{
  "train_examples": 195000,
  "encoder_mlp_ratio": 4,
  "encoder_qk_norm": false
}
Rows from block 9 of the image encoder of a small model that answers yes/no questions on an image's attributes, named by matrix and row number. Rows with one number within an expert belong to one neuron, the router's apart. Each number is 500 + 25 x the weight over its row's rms, rounded and kept within 0 to 999. All counts start at 0. Numbers have three digits each. After the name is the row's rms in percent of the matrix's.
After each expert's rows are labels from the 100 images, of 14848, where the router gives the expert most weight on average: "lies over" is the class under the peak. Only what is clearly more common there than usual is listed. The data: simulated stained blood smears. In brackets: how many of the 100, against the usual share in percent.
# router: router (encoder.blocks.9.mlp.router.weight, 16x128, trained with AdamW), inputs 0-127
# up: expert up (encoder.blocks.9.mlp.up, 16x128x128), inputs 0-127
# down: expert down (encoder.blocks.9.mlp.down, 16x128x128, transposed), outputs 0-127

# expert 7
router.7 068:512526509513471481527518518523518506487543535548529494533475460525483472547510485488493513509517484519492513539464452518498521494509465497478496492502530500452512489523527469521471520506467528481516506503506506537454517469482486481521515520492413519496488494507528481510535481555509527526491466506499513521504480484521491495485440455516504466508528443482481520479504496525470475490459
up.0 119:490520507533505456473490525469474530530481500509525504479473469504477474509527530504510556481490498535489501498499533482548506473487521505497479511532504524497498489488517512453497482456518461504520480506529499466477495521554497451471498482433502468498443535506499501489527473504471496456469517485514470498502531523515504468503504558462475488450503521486497539485508483553464478495477
down.0 106:519506524489494474461459503502503530475521495494476485523539556511492539511479453529524474506495537518504503504556509507508471535496464496461487480505491498548501528500526495538511529497486479494506487512510505508517523534465527482451480536508497516485548442451540512526533516498482473518525483519493517492477462518518519483514544542526473495525492460471465509467520487512528547524497
up.1 096:491567475484488452519510528501499452492497486508495491516520519530520510439523501517498512494494483524493523488553459499489461491499538494502495455483505479523510454491488503488476518500504531469456472520483511528511469489489523508520494516513475509533536491475531496542515478500507471480467517507507527499493446501494493511477473499528486513567465498577512467499454495511512546496454
down.1 102:517476536482480485524526484464521490481504470488478489468463514465439476498536485469507479495516528488469490497444496542488506546510508486463475499545475503502492500525531474518517502513532492486479540483502487487504482480504510541525463515513428528516485533537505509498493525490533465492494533490499454458459473495538518493514487510527507505491512461519495546534510493450489497470457
up.2 133:560482486513511509476538487528512514519493462508511517497526520466514516541532486525480514527483514538493540499514470510499495498484521496486502528508523461479537501493509501497530493469492474523510524461551533537529487521534480469476510530454543534492468521486558518488499538517490497520483502453443540476480506506517510522565490522489505491468460484460475483519517464522517494517487
down.2 122:459496539469489509477481526523500488510510517472473467536464488498489492471513500489442444508476499493460510496478455488547511519543484541507503467484510486509545530487532555524491490513489531494494485462534529496468512471544509474504506477514455509510478485526519475503496484493509509456493522462549466494535470478470495458456507490488459490500488509518529500507517458475481486510465
up.3 074:470531453523530453500494510479450475482441494466501514476531497497497493520476499530510477485507473493502492536499477561510512457517503486529508509486475511483472514482487499478496515476462531469491505486560537499512456484499498501500494498506443523470467450531497489463522475418486474518467515486526505532520531525472504502505487499489476485532495494464450530476502514514481498497493
down.3 079:517528498475479518467487506479474493560495457505486491481524463502548521487480509468475514531472504514540481515474505485473504518524489535517502550505492513504532490525518532464489513501513493449485496504485499557471511492448514503566522490486461486556486490497482481514549509477508491483468504453468524504509503534466488496496524554494521486473457471500469517473496487543516510532478
up.4 092:514466487474520488494510461490490505446480500496510499541540478513494485540510485517495503518524486504495526472544478515482507476488528519525523483506487475486471486491496507471500483438521490509541458493558518515476534483481504557541517558496503502467511542482487466505505507531464491486518533479418516484526514512479529517513493517495492482466486550487477497485509468468492540531470
down.4 084:490487523504469524521525549525448531528524519479513509486468510516472527493529480480519549514442472522503460503458529489474493518533522508473498507448454549511506516427526506526479516529478519509512512507487496518524519497497488495475544506512484458480507500456447515529499510491502494549500517502499478500468529530481462490461489482540495497481497487481494508459492499462499531485525
lies over: small cell (85 vs 27)

# expert 11
router.11 073:556491524511475509494523501526498466557494508476534499522506472483554515529518507498505538474493463469476556506451496497467537514502534475472455515501528483507489498469525487507497457477495525513482475510529523519462509482500478457486484537513428526526461475502536512487508474538457518525529500508510478517494485488475502526521457515468467515526521510483527528481519490524483493482498
up.0 083:542461498576501472517512512479537521488468526503473527490492441500491491473523500450537536545519510506484518548485485456491481498470476503508510476453500446478492532456506471503474515476511506486510487480500568520513505490473463489530462487489488509478530494505480508506493516483487489540503479523541500505488544504517533516498502497496515492513485472489526498530521556456485481489479
down.0 083:505490488484531507487487495482446517563531465512486504488525463482555504536483524460431492525492519491543511515493502510520473519516540545493481524513481515503553454475499502496500477493493484452506524505510504477510515525517506528479486519493489492556487492498514554481508476537549485485489503488523488540484520469463506479516521547482489505479499501532458506489506458467537481528507
up.1 085:490514518510538506495489522465506496500510536485472479470488534492473497524519493528491446520461532522518487540512458544514509470519480508481498514542499504484500492477525523501532506460508482487523452521536499410463524505520524497538501516519471441532498483483489515507485502487471485507491480532535486499494494493491514490522431538508452501476546514505512492520547504490519516541520
down.1 087:487484510506483511524529477493516489486525512514514487554496504499493491497460499484518468495505506448548517473467509529496515508439515490480541453454526528484488490512527508490496524514476517515481514520448496546526490499471493488464555461532511506516463499500483515472519525454488507529536484491506494513501491515559495491496519506521549436559452502482510509517484504503484541463484
up.2 091:493541512543567499469465446456455470531544516514471454469501515500524490472498463502498500524531471494473472500492496558512486482526521506507487504528489467507491500502540494507522490507537517492504501558478502501505494488485505485470484492525458500527477454478520488491520508532495491490493492493448473554479502509484476533500468494538509467496489557518495496492508469522519459530524
down.2 085:523542457508494491488536544531526493484486479510561518508530495515482498547493494513469529499498453478498486518483532485503501518547456532568518530504501523468477530470497538469471512538514533512514505474476497511488507474498513519495517483505487486542487511471503538526480467489523527484500505510579491450503479520498494489514485536507463513505529515486478490545492502503458510541525
up.3 109:465517455525538484484460475511528506539494513496482518495497491510558452517532510481500502463515518458518456520472471515487460492512499478514485529486534513462467518502509479543531508502518473513518508483502481506483510537483504510505518509511524513494509502491488468483487519479502531535509471510501473523582415495502500494494491508518486541513470505530540517519511464559534468485499
down.3 104:507487525469499507525535462501460492500507532520483526478536468505452553525491453486517526524511443499471511523456486536510543508491533474536470496492493463495505531487492486487483515462488549524501522486487488494491511472536509490490514452482493485538508497507498517506534453529487505534490519477471498481481514522456467509500474549466535503506541508489512515507469545477477541529476
up.4 133:495493498514419511501504526505504488484473470441498560518511527498508498496507498527497518534486511504513546513489449497491459515505489484554490517523489507521557531499479502516538510510523499518447509516540473491505501483507471498477497537485531574517543538469476471478515517486489516530477563482460512479498502476510506523519531489510468498502497527486511483525480496527456508513487
down.4 134:546506530477472490477498503496461486443497507523456499513485549455453511507504453479507495481478477519456523482516503477520489514519503499523493507523501455505515518496517496509516476505497505523490553500506497506501448468509516474524453539467503553506486503491513486492535498547476520484451479513512503488467514484525498544486471461473512477521557550546503500456470483514491510530486
lies over: small cell (100 vs 27)

# expert 4
router.4 131:494481501517502496496488459550500495477535464526496517531509471472485507489511490486526477512544459476495458449502528534503527485534519517487449520472533476479486523507525533534533523491466483489525484509469460452494506513507495524482534455484504483498518464521508486496498470499499496525509465561529494450508506506476527499504518512503501526499524517567547468475523512496510541532537
up.0 127:553526556496514491464542524511491471494503477497514513510512513445537470513512478544546501524540552497473509460522494532488481489482484544489463494532515489516483491484497502462504483504468500502497495513537476519537508474541542540519517520473497493508487505466508525514524521514524568508522541548471527484498484474533506491518513485502497533526535513504522459520481479507471487532510
down.0 113:459458490493533481518475520516486491521480545484506496509506506522504533508474508490479437495488443521502444551520491487459496512489485500491492497497520509503532460499534516508500541490493536481544510481471495480497480545506529497481530494511465451463485511542486499505476490524529483544479521466512491526557517526473480531488504459531476494485492522475484553461506497472511505452480
up.1 071:507486491517488482437512519493478497534502490487499488488492507515505524462500466448485471429529489498456527494525493501486524489501465516505502514494522520473503496511521478471498481476506488502467482461468515531516441524503522501523504471489488512476529454479506511509472474508498495471540488515525468525548497476438504486484503482488443509476481494491514445532505429482524559502491
down.1 067:542540502476517490497500474505470531504510513500495520498534474497527500459519491488521480471531520504485466491506480499522505564493493461462518479538516449561465468473459481516490505553510500535520493527529493446498514523515463471483482522529484501540477493494496476493479509509545510489506506550513519457497531527549506532506489504527509528515492516503509517504502492503531521478576
up.2 125:523502514486496513508449488482459455508449449505476530493506500483507458505502468479480507535467504504508540511513487472498537571494490546480527447504491489494458483464540447512514496491494555478475456467496495532486460457467455495486518536535487508507544489515482519497529471482491475489469507527512484488533505499518481533494528498499493475488479502495498514525492483529502526480513
down.2 128:493506477552520507482541538499509492532492552477521480467467510522467530472501492499496525472555527455498513472486487512495475463461512486514481530536506481503541532515454488525476473524495474501510512489545523495483501492489545517545494491524512514469483486512500513516457529498496510512535487472516494511446526504544518495493509509451442500528529514476468504520484501494454526461467
up.3 132:509479454511539488486510485496494467453511480547474438472523503514472476518530480513518485484462515499471510515498494526506512516494502508482495510502497518506463522464519505504537509448489494499504498520487506523495480438539455493499504476483546445469496526526491549504555534495483504523500495482531468542507478525543483532504474453527530477522510545492533500495510524486505473464534
down.3 129:505510546529456494474515492558548492538492569539494556516536477469475517487522498494498547522510513499471505486492498467463486483526480477532459477541515479505543480502495475509475496494475495541478470493509490525520472482479534520463493495518473508528511484509478512500471428512517493490498509509515508472563507511500464493487510499475473516496490515495470509480506458473500532525472
up.4 069:489500546506451495472540505544497476529478451477500507483505534488483489498472506505525534510496545517483504527530487485505502507524488484519501534533459508482495469500517474513498459517548488563483562489497500485523522528481507462482494519476547489505490483493513509506481476465523457485475535489507506512454497512517536567518468508495476528472482455482505526546489469483528482477519
down.4 062:517530489506557531484530530472488509520500465499496515523476497504500506509509505496494475510505547511513480457474485533519483504484507490528504510527494516499482493494497508479537480492493454456514472490459542505563520444479523489481488479488494514482516512471458513483499521434437533465470533467498471488479528494516567485497489446546486495496510537491474517482517521501493468473522
lies over: small cell (100 vs 27)

# expert 3
router.3 062:480510504507463493513511498505518493522520521526506527519529451523525506537516525510486525509494455473499491491462483502507521460484466445473503457495493464440478497531485466491473479483479469525485483476535501505470486525478496463456484496470450506502471467479506504511503517503480482486488490523535477479467454522489459513515486462524469499487464471468484525488506490565511465487439
up.0 069:485481524527512492508522489490490499487500477519550503489505518507496474505481501493544489518530514502425515495484475490497487498510514497543476461517492507530506476544564532547468514520491505499485504504508499488453527469519524531536497529534475489495494515528480559499507515531479436457484504530542501523493465524474495492481466508525526481500469497463518535499503473559548519476474
down.0 063:507514520523484482477543497500509446530537481532466490445523505498502510488484496453484497533504506538483483535476537528457523474486478493511486507471489474495459500485495516476481498506443482499522487515520524482548518493458472501472484507507467501488474489516493500521500510474508473476513511551503533485498527519506533518458511505510495516550503492542564491561490570526518514490526
up.1 078:488549526512478525485489550525520472500482512494559561539497497473494515503481542501554476491479488481527520495524532522487537480501522528515478489479487489487524504455518460516511484508530499522472514502466473497523509487453502470516508509536504448514536496472499519501479515477477524505489519518502522539514496452471502476491451462478522566485472454486494495513513499526503549506486
down.1 076:501482470466512489479508501529434462511547499508519499481543504469527527514531473507476492490525518484447542500514519474497489529468494482487468493544495493508526538523498494471478489482478479515479505478475458503481499481506474535467511494460539479488519488463485465533498476552493501482507500507485510484544528499537514509508499460500512464495514518450525521445486482456497570512511
up.2 094:470526491510535465487532512516487473492511503492449521474511524504490510493504497519513497483492496493522485469527476468478476491496532505505476526516471459446483553511507473487473499503497525474476465475494494494473525525487518469504475477483502517515470521455541523537488453491495455450466479543494507531544458493502476483485468454480539532569530479525465507505485507475510466516505
down.2 097:474488488479506490467522518489470448458473512494455498441530491465512480496534507549526523486447472491514467521499489493487494460505508490462510474468507504520475509473501527542467519466518496527518461489505573474510520493519457512491491500486499486500514494506510527478463455483517500552540514480520463480489560500496530494495521494504495502464521485468470528482502534460486513484480
up.3 088:519529485500466517512486474492486497533527477530502489507499508471496524488515518513461524475532557468519476498505500516543529445548508455473474494466485503498497496462493504503481477507552502491503531476493465468464537501543480522486500458503511459530494464497472540497438500472472495507501488510523484504497484479448505488508486526468525527517448473505450483553527505531519493512499
down.3 091:501479531453462474521475480484482485497500544504490535476545525536490489496557464485492500530501448526505511515505518488487499521522493502489506465535519471526499492522461504484491487505526478512467486485472505453470516427467525522495493524502480539499497489499513505522522532493467523510501512515566495482501512507460463499487468482505456476511500550467544523526462519534462518471486
up.4 092:496458504507486443514507482515455490470459478524489498501502487537491475542478534485526495490514478517474514489435515495491461529484510514480530482488483515475512486506472466452542521518486525475479461507514514473486496490488466482464466488478488511484549470498536491507532487547528512473483529512537566468517490539497535548501500476529510517455516482492516514470539515496508520507485
down.4 096:488499515490514464483489537451491524508501488455477465507519503492485494460508490491512453513497524533492502537550503507493506504539481525519542571487502491504518513470522492507464486519468517464517501466544499543525526526511548561493478510487485496549498458494480539490467450478499485494502518531519521485521501490503484490446507470519497481544479507515469490496457483541515523482478
lies over: small cell (92 vs 27)

# expert 8
router.8 130:475477463493547509511535533508482473462521465466497472473453516529497503514479487518499507498512552495511520480523448503532519473480532478514512524475468495503529525518488466516487471504542525479498478488474489531505534550515484468514459501516512500493459487481506546462458474512442475495527468482499508548517504517512459488463481478446511503528499475504473491520469484477529480486511
up.0 060:476535511469497500500502460496528491488495513530469490517494505588478473491494511511541475482492489517523492495506486502482518502476518501438533572498501485484511501453486491523551504541470546494489532523559488504505509457476485453483505537486481444474497501500542495479539505500481507521505532528465540496526514512510502531516469471493516506494535547497515514533503520513479506506506
down.0 054:527495477521525523510486521494519512489515506506486539475518472479490496481471555531480520489468516502440489523518530549468483529517527467492500487553511509501538478509495522509494524490428512527515474515478508449545482518475475498509478531520550472467535464538521538477508490496529510486529491461492532492497490500485501486549457521504487477493497490496484506497462490557538501527480
up.1 071:544499498490536458473484522501486482496499510525510520528520479531502484515502480524525500498500502480530458527556486454495510509529473513449502463539510473488513471518488529539476486479535454494502488475481510471434518498513538505466467537555490520473528539503508448511495501540521468509523487515507475500510478541518488510512541518501490510530516519544485552521516486505469486471487
down.1 063:460517499487477526531505498498514549527507489484516497471469443515507489459491518536497485509511468467492564478485527551501494525507467464514465532492523501508474525510445478469506494504454495504499502514458467445515493513499492504470514499505514506493510488516499542497504470504493521497455492440518504461521520448489482436477464511520483498494497502515504486486493474479491524561456
up.2 066:465478485471491521516500490490458494483506490532467506534562502525466502508506493575488506436493480489486528508567520520492486502512499485545473501561482502470492473481525534488525506502496500510513518511501500499470479471468516511514461509520507538533469516529519489492483435503462470508489523528519517502484539495529471496470517505513514487537547508513467508452477499487492458480499
down.2 057:540511515463488506499499501522548489519518490476509484478502467439506493466499466490470503501562464487482569489503476526524508537537479488456468494498511495480555469478489519480471476499532549516520521466513515521504499534472507512493546524490494509489469501525493491517525512503566491506469460504471511524473505513473501478527506438501472480503484488493486509480497519488540542517474
up.3 079:519480460502448496535449510508484521491526503515510492531530517508493526514454508504504420489460510495469502458522554534542529475506505512489486500519515510484521478549499498535504461517481494516498503494549541460501473467496495500498520519491519472515502568506490485547531508468472522464496523498529507539465534495492471523487469469495502501494520542518529482516525501527485481504488
down.3 081:503494492504497550527533484520524534518511470523531520483502546486495527500494483515481509499472485517502526509531499478494461513492494519525550478540523560509441459519494547468502521482447486515482513514518544464507472473460509541502501482519516511497474482496468536489496520475519510515511518492491506510486538489501517464465488546507473480455494462487441479492490562511513494522533
up.4 079:521507528470473481530511471505509532514491437439521497530519476456504472516474501504550526495535508468498487499523496426516476476465480491431522538494470563516516481488504500449503529467482508519463538529489495503469501479469509547548493487507480470498533528518488483471516522502497497487484495517520529507497504498489476490540507518488487485490498525539473489483524518487479491489505
down.4 079:480481502506498530486513490467493526494493534501569488446550480504481501493510501502500481538479470486491457518510530502536495471495494500482487515481458512549480455501503485511530484488528493545510458489489514496530534482468504527478510537476504480495503509466462476495484553442527501500522564555505508506516547515456480470529540514506532506489476496481532491529526494514488475511516
lies over: large cell (92 vs 9.9)

# expert 13
router.13 061:559506497482489500507510523510476454484538524549521535543468428473508499524504525500506498494522485518473494550502478507478532453465476448545477481503522475478488457482502483518449511499507474486467485521513540501479464505500494454499466540511472482500478490500506497497517503543499485514497533526500488486485441494463486506512470508524503465516516508527504509458503465500462507519470
up.0 116:516510493525481466480484506509481474510513482517498531510512487517561466504492515520476458549479557495519530498480469534476500545525497482526508515519507490497563476506523432503505517511484509495455462451497515519510515516495518505478553507555475521468494537481533498507523506532507492537463520511519507496451490456510470515500489525523526521473467484477537483526492494532510473519496
down.0 115:570538500490451486483493507513528504501489535509523504489501503487469502467482488513502477508477510492480496529520518518479438528547508508491523512484525471504516529518503523522502521484506481498447540459498517499558505434549486541517527529492523543496469493485492504488522503480488537486460505482494493474472528456517539509499454438536516479476534508512511512522487479510471481519492
up.1 098:461518470506470517469538488475535486506504502508520467498486496501491488474532563519450488479503494460474515478505520527459498521521481503508491520497426493503468511524462474491533515489496520548468527519518538458521486493503522458489473511451511510489496512478538459511465457463503507516519520522511507446542519461493498498469504512480456498544493513542485504508534513490514519519485
down.1 098:537478555522486495470506486505512503480500490495519525484487496554439536510477547465526501488506490535541536546510459456492515487482481496528535467513512460480539480560514468511484509524484483484509442512492533454520482519516504497484484553488510513501488485524519486502469525497533477519531501492507496497485479507495466466495482475499540506453513467495491479511513488472472521450497
up.2 089:494502484495481505506502499458490436542497482500475501530505496484506482488458499525514533510524503473462524527499498496527486521527486504499578512466480520495518446467467545486476548483519529497492523480536519498512514527540472471496498524466488496462512492488473496547480524482515489492504506519558510498503521529492521561525499530519508526550518467496471495530530513501540515449495
down.2 088:478522464491506496505503522495469509507483476472533443465484473513486534479497532478494495556527460540482489500533470470522503513488488517539475465494488525482513471505531522528494533490506517457499511486515490490529498466524506514497452545486507498528537462463517479476493505459482479476466516495529502512495501521463496507477536453499494498491463534509444461461511478507430495527480
up.3 050:506497533525469505483513504528490492460494541518446514494555509550496503516486523489496530497492509494509500460480500507480507539494498516444541534530475485494505502491511517507469519502458521490513433481532455479497494531503504461470480499497514501535529506470469507524500494527470505501487476516483508499510522503477496528493460543512540476517478472498528446496503561482526499468575
down.3 044:482515488512494517519477440510498489564542496465503479499516531483522462515533481515518519487471480490496499479478518529509508487465448488466465543486520524488522543503478489517476511456525486547532484497532498476529529494531493566525491543540498516496491507577570487500515481466533484495503529512491484519507488490475517502517494464498486504521530497469499479526504486476481510511496
up.4 083:510549476509497470499483498490500493522517510541535526531496491484468461504528503497484523468484470505530498487489504517490461431494485517452544539515500500547504447513498514526532501513507465492479516505516500498456498476509557496476474531409531510521503477501531495511482521498491476535513479491517525462492509471495509479445498506505497497502513479504472561494492530456478487476484
down.4 093:468504504514475537489483538506479498492529477483483483543471509553469504523481516496484468513463468522463516502503484495491482488534502461512499483501501515502515458522507511548463538480476493513461471560502474488493520495494482479484551494508498481504480468478475479475470502493555486504467532540474502481507515521480493518515536512465478537471489497480545457513516503578549476484491
lies over: small cell (100 vs 27)

# expert 0
router.0 144:482509520495480502471469483471491507525461529499449480485502472517493485482501518525513463520471533510440463541498512450488445517546487483507531507466478516528469429507477522479470469487469487484502507527501514520505522486446504530521513492515526469509492509511486511533520524481514479496519530472497501507507480501504507478504508526523457457455524486444468467514452454516493502507496
up.0 095:516453485497491458544533497497513529521484500536490495490518507474506467503476458510491531490461544481493492478491496508508513521468571540506534479502484486516445497480484517553471534501507522527453480562504483546472521489532477505503507506458499524444510507472476502491487500470532492529520487537482473517530551508477493527524528498506502519485497511464469512524532487490498508502542
down.0 079:492535508512497523502547523557462467463505483480483468536549514531502536491472498535465513467525528480459486472535539461446501463514487494494453500474501480473524481492450486469489493478504528500472512457530498519501452492487483477494496482514531514500490533508533551504502525501504511482514516486477517512487490518486475460520492474495466477490486495521471543477479521513524519527449
up.1 129:520508531502506487488466479537516513531500475507500474536513471503508496517472487521489496485538460507525477486471447529509523485549499502535483497480533495461476489531523513539502522517428514510497498478461476501483513507489508488470500491490499452502532488530500493530540517491480507512535529571441504531499446496485462503561461495484522514544475476511536470481501506522494500507493
down.1 148:520518496512481501523542511517521517503463486487540523506498554530495534523495506488505481522488474467506491459472475486517475505491536511530539471517503510521502506448519504534476511581520532514531541488479473542523461541462558482541533501507492499524468521513531467515488531514545497522488545477513486507492506530539502518492534537491488506492502520454521519526466506507505495494504
up.2 120:524513473470488482519530491471509502461483492510502562453516518495503521478494503468496498516494495580516447539447487515548516479482506519498529489534494505524485465520513496489497471479529523473471496475515537509522517480491518465501482475504504497511438494515504496503529557549570490500494524461520502508504527530513527484453489505494516494479499499490492481553512527516480469494478
down.2 130:506540498501513533494441485514477513551476496474540483494534531518537502467520503503461510523474484495506520435494511517504501500509508532487481535485482523483471510484471478479496466546495477499506490483478479527474483483472500518467478512560487503468508475475495536514492489458522528476536478543497498504465512506474480490508544501508449471491516501459459459480482496428474511482516
up.3 090:559513512477498493484524521507549493507492535576500469480472513489505495477519500523523511484513515498515483549479484457490488437531537456508484493504499511496457455464488514486518461461493485557505496505484515456490526468523481487490520540492538544472492535508499512478533526492485514497501504509476486461508487520482528513523490514506518518493521536504506520525535433495514476532505
down.3 100:480493495480491490498489500551547520491477510516450479500486469525467506518490478542545500456478547521490508539506484494485533451478524518492488502531510525523500516483504524530519507476513513488515547539538509510529497529489530544485541511474467480507535523537485550482496532477509452496515501486509550512520471464496497492489478476459505498508511519557544490506489493496505554533519
up.4 067:542481508536507461517535518532453452478551460524483479542535466465516521508481468521511531471485486487511511493491485494506540512491488546504493496488511473505512511438503481486496504469491486529542534475512496521466468500481512554512485476477526474509547461492501507496501486510497444492503502512478493515426524486502492491478511487544474493491487489526513490504517536480524443500520
down.4 067:538537484499487529473505484495492490502544489438502512511473545515518517510468490502486445537522519511506476494497468518506491484527455455519534524489482543458478513539510527507492491469487479551483490494480501475516501492491540446536481479508458579525506496535482505533509521502510502504460508490526542508510539492469479488458475527498529528527508483503497475495522469501479502537512
lies over: nucleus (63 vs 4.2); large cell (34 vs 9.9)

# expert 12
router.12 107:522523495473494531478491469505499505508476548485490497514509495488495501465493512464491476528532455462543528488469456488488553525526494484503529497474546496452521529480479455524517494493523517522489484538477500538482496507470536472517486474500488497502513453512543513502521466486457520489552455516498517486499486487488532554537517470472488507535495517507537514439501470525487531491506
up.0 117:520484494505500520501472414478513511498516513495500506472523504455506480492527463472521555522489509444495525489484519548510476487505526489526525534466487530512488448556450499454482500472517484513525488492538476508527494494516506476469461515487521464485489476501499516489486521495517468511516518510502479472557483462485509487491525446504474473519534505464472518473497499497536509544511
down.0 107:512487469518490517505541545503512500481496516462517528479481511519460473497497462524553462490489527525493485514489514472487504552504484522519543475528514498492547488518511507509487517475480511466476505480497488461498466519493524510439502489445486565527485517523494518479522480490533513433482487483528484460497459487492465475460490451513519527484473531502512509482526455472509516492488
up.1 142:477511512483500477516514488468497510466451498503470548499499504521498526474476473506471491498509487491457489504504511509515512503565480510453466453524483498516466520498531484518492508502508503439512456473495496520505503452519470506495536507553482510527477518481508482506561505527514520529473501476519426496454496490528513500524498498515521490523485502539521501546449504483513450457475
down.1 138:502500478472509505512509506476520512514496472461485499478515532496516534450530484516534476481529509473494491475516506509496522495430540509511502545515493497530453477541527498494465476486525464575526493505504479503548505537506503518499498527475514509504497509447454492480456481474540509512500478497517526471480497519473510521503496550520493493527512461528498485547522553481481541528529
up.2 069:496495487491449455488519526479485481497527518535500485530465480516489483507502461535461510464552509468471469454506488497515503493526509535507454499502481470462482518492515503523538529529512474468478486497544480475470530525478519560499514482502500505488519519467513458463498535504493474522494496531523495481467498533477498520515505506497526519579556525488525507500465486518489504533530
down.2 082:515536565446498531527494496482491531489525502504509473508517517492496520509479484515472521471516470485478498496505482470481500548444536517529495483501520515522531539491519529544459480523492500576479504494491507477507471493516520465458505501499522492555509521519466512475508505545491532530500440500537493498529482526493455511464506533529543481483488525483517521526493498478487510467484
up.3 130:493520503516549500513475454496550508473490525468485464446530471501502477482484473486494484489516500501530444505502532476484523472568486499468493526497474498489477505513504530521449502540465472486501512529501542490460520479451529525528498467530478471500536469505523459534535488462489510512510514516470488536495480489484501496518522505445504557481500477482486515490494508528500529482487
down.3 135:508479519538474502504543505519461514514453472552526498543522499495508565496515516523498478472451492498508517507489478500497482533477558519506489472487527495513521483479483465518554502516509545510503513469497507492521435522510510499552531464471517454492492539495494485535480516553479495499495508541547495520482491508522491478526491511518495542462517511539534487496496510519527473482501
up.4 136:486485468448519513513481528505513509507493517506486474521485459466492504508464500502503496447492471502535519482449525513483520477518507532457532461511522532474460465486485460507523472454551524538504493551486539488482507457468475519521524446487484457527496516512475505534515490475492513494467489473528481523492540509524519469511542488520499528513476529525510511510497459483511534471488
down.4 133:516495477539480554514495445537509492523496505496506515504496447464499527496472505450480500537532478461510491481493516493494498528458482499539506532531495453512517516519485495510502535532490483524521498490487490524499444491553509496483518505492536532529490475451543482540493511543467534533485500571481488492512490507495473498506493497452502507495493549520532474512481507504486549470491
lies over: nucleus (73 vs 4.2); large cell (27 vs 9.9)